Rows from block 2 of a small self-supervised image encoder, named by matrix and row number. Rows with one number belong to one neuron. Each number is 128 + 24 x the weight over its row's rms, rounded and kept within 0 to 255. All counts start at 0. Numbers have three digits each.
After each neuron's rows are labels from the 100 images, of 14848, where the neuron reaches its highest value: "lies over" is the class under the peak. Only what is clearly more common there than usual is listed. The data: made-up road signs on poles. In brackets: how many of the 100.
# fc1: MLP up (model.blocks.2.mlp.fc1.weight, 1024x256), inputs 0-127
# fc2: MLP down (model.blocks.2.mlp.fc2.weight, 256x1024, transposed), outputs 0-127

fc1.540:140141121109115108118111141102123088136113150097085146128117099169098117142107140140119169105098136164122144130125128149100130105164085142138172118130123120134162146132108133144138108172208163149125137122132140109126113135101123115160077141157133126113138141114144155122066138181151150148123105164144137139127119140120107126119136122186147097168135116109101141087094165147149134111098
fc2.540:125105131124134135115117174123097123178120159110096136170144072152142134094158184108125119117078138153124161112147124106154109158174064119144137134110174110156120144122131119123134125102144135126134140108141125085129132102144160132133126135115111093142117116120181143145132128149101093101098120132106106103137130135101072135098120154126142139117148112114110104155180126086132144107141
lies over: face (90)

fc1.696:138135098113160139107159112077159100132134105134112117097100121141133115155100124140142104143166153090111134156133146145129164135060143098142178116130123092091146121132138113123123177149133111146139115149125101108130120110133117166150151134128136182115120134138087146122119124116174142125105154142103133121133132129077180083121110136146152095177120138139140104138122143103139124166148
fc2.696:085138155130134174130143149140127165116169157106147151115157099101140126119144124131118152138094131145116133114111111073200139149130147174115132102155138165158125115147121120128113115108173075127101107128135113110131142114142099112154095118126116095139111140110141109144136116134139151124104129059106137124122139140147077130130137111053155182102100170126084127135122117113141114094139
lies over: face (95)

fc1.501:113087114151129135092130171105133152119103097116129137137096123143134119106140113160098147123126106150131138145105130121168152121139142144130146107109135112131118161143125129114157057141118094124078081203122153076155069080192158104143116106114112091146138137136130154131147123146131157093081118105147131120118104156161133113127141141151118149122111127129091171124104138176138142122126
fc2.501:177169142128143154134096105121148120122187167165103116143107141139144109127105056171121084214120122099123107189130139122104078093093133107106113162128134114137129108097129100127118199159097094161103151131148137162100154147119126163124146150143112124141109091114105128130108140119151123117126134167109129081136146127116136086113151102106091160128129117096159126135121161142133142120110
lies over: symbol (49)

fc1.436:123137144109165099095131128150134168186128184129127159171126119132129131143177089105118136108159123155127095141103103156091108152128125095088189157146153174132105126091122144121154139132143108155082109149142130132110132162083109151129151119159145168105162133152105132146158150147121139135108143131160129112144133136149140159124116162116154139166145132087093132137149134139097129149147
fc2.436:124135159127133180132097129162110108132109109124126106109125120144139121125043123130140153157132158129112135101165098116161122150135147107167101142147121117137132160114083126121091170138135140099106172082126120124135127132169153167106154111151102120081117125102113133138126135080118165158105148135080216116123174113108132130130133130141155157134105129125147098081167141120129157140076
lies over: backdrop (100)

fc1.363:093097140089118131131108152148178099142114162123150176155098116127139134105160115155106163139167160147121135136190093123173147113132126108159160115163180135071109139164128140085137080123146118080137113148126146132111123118110139128130151100149125116113141147189157109104138128173107128118127135091132121150146140121124131145097159129097096141119140070147073133114146111095119102133157
fc2.363:172105124172136136126106107154101111157096119121146110145167141130162108122107147109139118104099119121134121160103186145071118101093117107143098116127156090107099104108132144104147153142074119153128153091140129168134121117159131162141110130149136170116151100103111138124156095133178143136132113131124152085150170142127124123155154131158150082204110131090159134139101145132151154125117
lies over: symbol (32); rim (26)

fc1.138:106126105137133123102141116125126102145121161127122119126182124150121142120139103120158136116116129128128196168119145150120098179111120127118114125147131144102106125141178123119088123115135094088108110084115101124142074119137060127105139122135106147106127142100131123148123149060107106151121143177143112132192141132151127124101124141147140116110192097137140054152122158075126115134120
fc2.138:113132113119108173106118141111137107079147181124122108149129087127149126168123069136141121124106140110116120168106136110179129112135156137122108136087132102170101147115129104133133191140111108133121128134068112169159138139124117153113137148128131118125136123125141115102152115114125173090088132140103100111096131101119102136179119113139113110094145138129116100136150111148155111155110
lies over: rim (43)

fc1.592:124124126168124176139116147108126141125151104133105140164122130135139097108088127157135111110132152165126144163127116157102126107141144103155148111120159120104134149120172113141124139130150132071165187121128127138129158124152133136083089134127145122133160152113137140094050125106133121116134123152152154128118117135091111136136132156120125146116116157126110101126144149129154131121123
fc2.592:141088127121131157137129151129116120138117210146146157123135116115131141136116144038100097137132137115124141137115123095135145160103107166091160155120139125138139078134130127095104126131105105187062091092125152169183119140120102095140135122137128100152113124137128130141177131133118125130096118117131165101130151143171122129137154133143160101160085142110134120131142166112113146121115
lies over: face (70); symbol (30)

fc1.196:089137084164119124124105152096137137119151106129122155131117124143113118086088123172174141110090132144111147149137124124089132124158122190138135128136151111167159126129143068160104148144166137114150182091128117152120104128102152110132118123118116102075137103157114114121062159118110113163130141152109158097128151158092090114114142127128113110139121155131112118101122121111122118115098
fc2.196:138091140116059137113119140124133152091117191112149130130124170121141148108088146092118096121120142121122198159144126133127118187099158125119134140104099154108190091129124211107111169145096136144091147095129142109152123113110119146093132154134146122163141130150117142151149127108107118124120183154124102173103118120119120115148129146136179121158113129128114101107141159126139131106112
lies over: face (99)

fc1.657:198136116124174113091138168096155127148130142139124144134119085159126101167159123125129168102144122130132113161149128112124112106123094104127142106114124144136140149101123115111136148163145100153108117136109137105141124175111132132157124138141148145112105153126110112115125173141128134111092132122118204148109092127092115128137126131159136124125103121104127086151105125110108169168115
fc2.657:174145122106103166145139124134131079145127120119166116097119093128109135093104105065146130157172125139122122147076129135101116153123142122160108089157139137186128104161122139133130113141115112164124124078129099159127106085141129133122121133159130112133093088109130157141163104132136157127115132131112144152134135134178119123137132154159145098177136159118146154118138159120139115117153
lies over: symbol (43)

fc1.18:149108122123108128151121131117122137157119115149102126163111118158159095169124134139123152106143176123139102144123110190144147122131107098145117097110149123068111175162162114112177067132128114088126116204158082093148088117172185142075144163111127120119126095074115112129128087114131146153134087102134149147140120132120139156114162141144111151154121075110108151110154145173086141134136
fc2.18:125167164111131087124130105143107119075114197138117085138128145136101148134132052095156138164134080126217122150168138151133118139142117147166140137122164133181102093137111154121111145094134093123078107106131139163113132099129125113138155107162094159113094152129134134101125109151108099152135135144127080110093123125118167138148180152110139132130103128139121149122134102119141123110103
lies over: backdrop (99)

fc1.134:137081119127140129128161159153121149164136128113117142137123119167126106178112081138177159152109139154149095130122110133177156126150148117081156129122164145172117137131124141111161137140155125096152114141115098157136140141122147103148143113159140129133149161125140166104128139150150126091089098134095128136115129126125116115161116145149144118128140128129120087135128121153121141098158
fc2.134:183125121113109130152139106088098109061140121155120117133131137111111120109137073140109118104146082135146073123134103118085124119102138166147104148137127153120150111119121160134123166129126116154122099091155141153095121133146147134129135162194107147133146124109083158085124125105119167178161120140139124132153112091123128143095137133096094143087119143121130152134135138092154166147100
lies over: backdrop (99)

fc1.471:086110108130149102108137102143111114118154182113107116116080133151146086122165113102162170092140108167140148146066130124125136113142102132131125141118107201120127129105129081105119161111158069096107128128177113128128143153110158138132139142107121138125138139158113131108124166126133073160154159130156136170122140136145147139122154147157163135112120136137142096160171122124097104174155
fc2.471:135117134117112139143147150116149119151095125071130133106154097102141135126111108170137105055093144123128119161133086135090110128136128147125113115098140085097098126118105115140118145082106180145104136107132152162161101118167158109100146143170119167092143097123131093106139101147125127141094075131139108061142181127129125127158121145110120116185118139133130146131121123138159151120129
lies over: rim (36)

fc1.361:105170121160132119148122110123139117110114136151123144158123143120130099151107120139190128132124149151117098150143133134111182126123130110115103088177136106131196114137153087134130138129115105110141140147144171115129105109129132110096116146124117110118151107115114095122109116137171115107133097136160183096130135163113117106125146133142126111140135183106074114097095115162116140054104
fc2.361:168099097148081133122094171128102094128124127179117098090133143117080162137102156106100114128154104097121148139118135191134098164105157095137131131129091124128147131139111183119136156189116126154084116090119104131106141120116162133114157130102115113148123127136179134119143107065141133113147172129110140118129109118111141120147094106140125098143104153116147153130088138150127112109129
lies over: rim (65)

fc1.296:156116148153131124123168111119112141143133139143145151135157112127136119147136111052163138134163146104158051110148137147171096117135141148135141155143142182134118132165139141143142123130125130158133078090136133086128146118142121152132143129135142123160126151170130144095158133138132137164127126151137138142129139151156168155138171125133177126144143137133139128154147100152135138135149
fc2.296:138156131114161106158131138165133152121109100143130113139077135128144149128088236129134141138125147108131086008140176144131100097176123129141105111163127127163121159141104135145118128152148177156136087165130115110102123144129177108127154111172150114103148125137118121093103161141118134131196119113166152150115115128140141138108130138145174140148105146155142145123134092115137152143180
lies over: backdrop (100)

fc1.704:129126120126127092067124110144121119108089210119121134123117131122145162117209118110148119115132134101126133133112133157163117202087152094076107143102145155164132092135110142101139106164108097134119111117104124141103116136072130132079125125134124128131104127122120139113137117128121156113104158138147117130128110132144135131138146125109116133109066123105154140136171147147141106116150
fc2.704:100122144081125105099124125119151139111144115172134101088116143172131151119160120158122114179121115103124150148089120129158152117137114102094108126134124054105145120137143161090104117135099114110156092144109127102125113128093152195114222138090119128168142137137138133115137122126108139074132159164108121160103101124100145108139116136151118121133136143101114101110133140114110124121119
lies over: symbol (59)

fc1.352:122138122149129176178095151154137117113079115111162131149120136141134147128093114115132107139139158112148165141143158185118101134118149067124107151133144137156133151118125152116130126103122109137112132106146089122138150152142117151067124132122179135130159113120140129124124083127144145121113124150127139171149119105145096144179110141139120134134094142105133145112140152180147156135105
fc2.352:135115112097145143141113116121123147134135147110123137150170112125130116123142148092132123120111139170129095112103135051113155118109112167105138154174091144131121082128113118095092170089146114127102100122136149104155179135115106149159140123125081105147136096123119156106158163126154141156133134112081115112104140141164127130117115167099138116162124158153169139154130076132091088164121
lies over: symbol (66)

fc1.710:124160164139137113107153193119180095176132120149148142140147113136151132103118121124149137058126157158131138130123132165165113115109124145131175113158157130134079145159176100119190148122204134151140173109131151135127138109119148116137101103176112129123132160141148138125134165162098137094112111167137113121089124172111131146141142169147109087142103109136127115152121156129101106132131
fc2.710:166125111149127121160150111153108159096110140127104104125125165117120123123108097155146100156153084123166105152140147131100128140121156078102094116084058142131141086106124122129086151140052114129118121133140139109136133167135135142084135143117169139142098087111111138135124074094143098136176132171129190115167167080142106113129157109121150140136136182080132138161151146143165125118116
lies over: symbol (37)

fc1.169:129140146162114156078069123134134102154092095141094137100128162108133158125129133120123109145121126135085140156138132110087122205120152081096143102157098097111121101087134130111100135116117115117126151122092127110151187115090131151101091120131151120129135097099125128124145163087114118106142128114151129122133093092110094113122123114133150111132140138097090141082165111129122138117131
fc2.169:136145153153124081137118111125145146135123148118140121116112137115121096173110174181133177128161130099151077107152126103119072095166106126105128144139115130140129104144086118112116143161133103132096049150116104103069071158135161111131156162124153128122169139152142131102135126151123124164129124147108163131122152143138120153129152141154167125118083112105105109154130134098136153140136
lies over: symbol (49)

fc1.751:107145149121121152129131119114144129170136145093120170194117093137100127107131140126098198067167068113095132129164102149118144092152094144161144146138150122127128190134143100106138085135195147170100136133154116126145140105169096116171143131119126096161145115133126109152119155154090090140120121110144121112137123156088138167132110172146125152111124083131103114149120124104107104100092
fc2.751:080124162138146139119142138097121143121142162129154077114131121060122114145121145102107112096083147172082171125128155098132060159168112172111117162102088145136141182133141102127174156126102141152138187158145140091113144129129136106143116142174115168141115125153095096161112128124136125156107127109105118141102105161151092118128104108094137099161154185148133149141118146134117149148158
lies over: face (68)

fc1.20:144122171154132154101164125104111153140120127084145125116154103109110149121116072087134116141124115152091188170135134114157086159139153137145149178203140133130135149161154150119108144139158116139109158096121121144145154126107054136157151107120125139141147118152128104144116173110140105131092128109129135115144155184130139131110091095136144137140121138130146117111092123116127124146093
fc2.20:080129084125138181124143167120152136118138137142127095167140149144158120154138081189126142135092122090127113159110108109105123113118144085108101112094066143154122083129146104124139123120146109139153101112096150167185113153102121148155145126121149129149101097140146130144108130097112157119148093123127106090120104116138090115132124171097101102107134156103139123147117087121140080120129
lies over: symbol (64)

fc1.188:116121141108142101117117126100134135121130174113151111153155099113150102158194140152156136105125156122113141112141135146095121100147150157131093118139144108117118130091107107141111127152145129125148126134143139154119111071116131142145146151122149111107118079105098100128104111129133198132143111111120167139119140134145101100135116134149109158137062146090109155140152146141145168084125
fc2.188:116109129165156133079130127129124113093149148193112147089127130102068122073144113133158072136157115128143136145079131113124097152148123153090121155094100154187112092137138110138113130100117106136151102127115162158108158136084142127184160134140088151115140159144142138147152143099128105122112114137129084071159095085121116144110141115133116113090116148167105097128110136116114074123119
lies over: symbol (86)

fc1.575:121156148182117184115125125126112103104129092115129119112143108121135123080087142158108141136129140109124204153090129148116140120126130109145109137128104091127148106116168141131112111170130081104171212104125109151149167119109147108107107154121155140140112106115131126145152106118141132098098129105147143123117145128130098105142116122120109138125044122109147134133115182131151119098117
fc2.575:118139101110157161131126130133157134154142133117143130117147113110107141124128104134124138091116129160105100181104143062135109155123127120135111157131128147155139111132082130105135174148170125139105133094128112172126122119104089127142115138133139155215135100099115122137137153133139164156107169065108182149168147113108111123109125119124103138138130086113136128122124100104119126156125
lies over: symbol (88)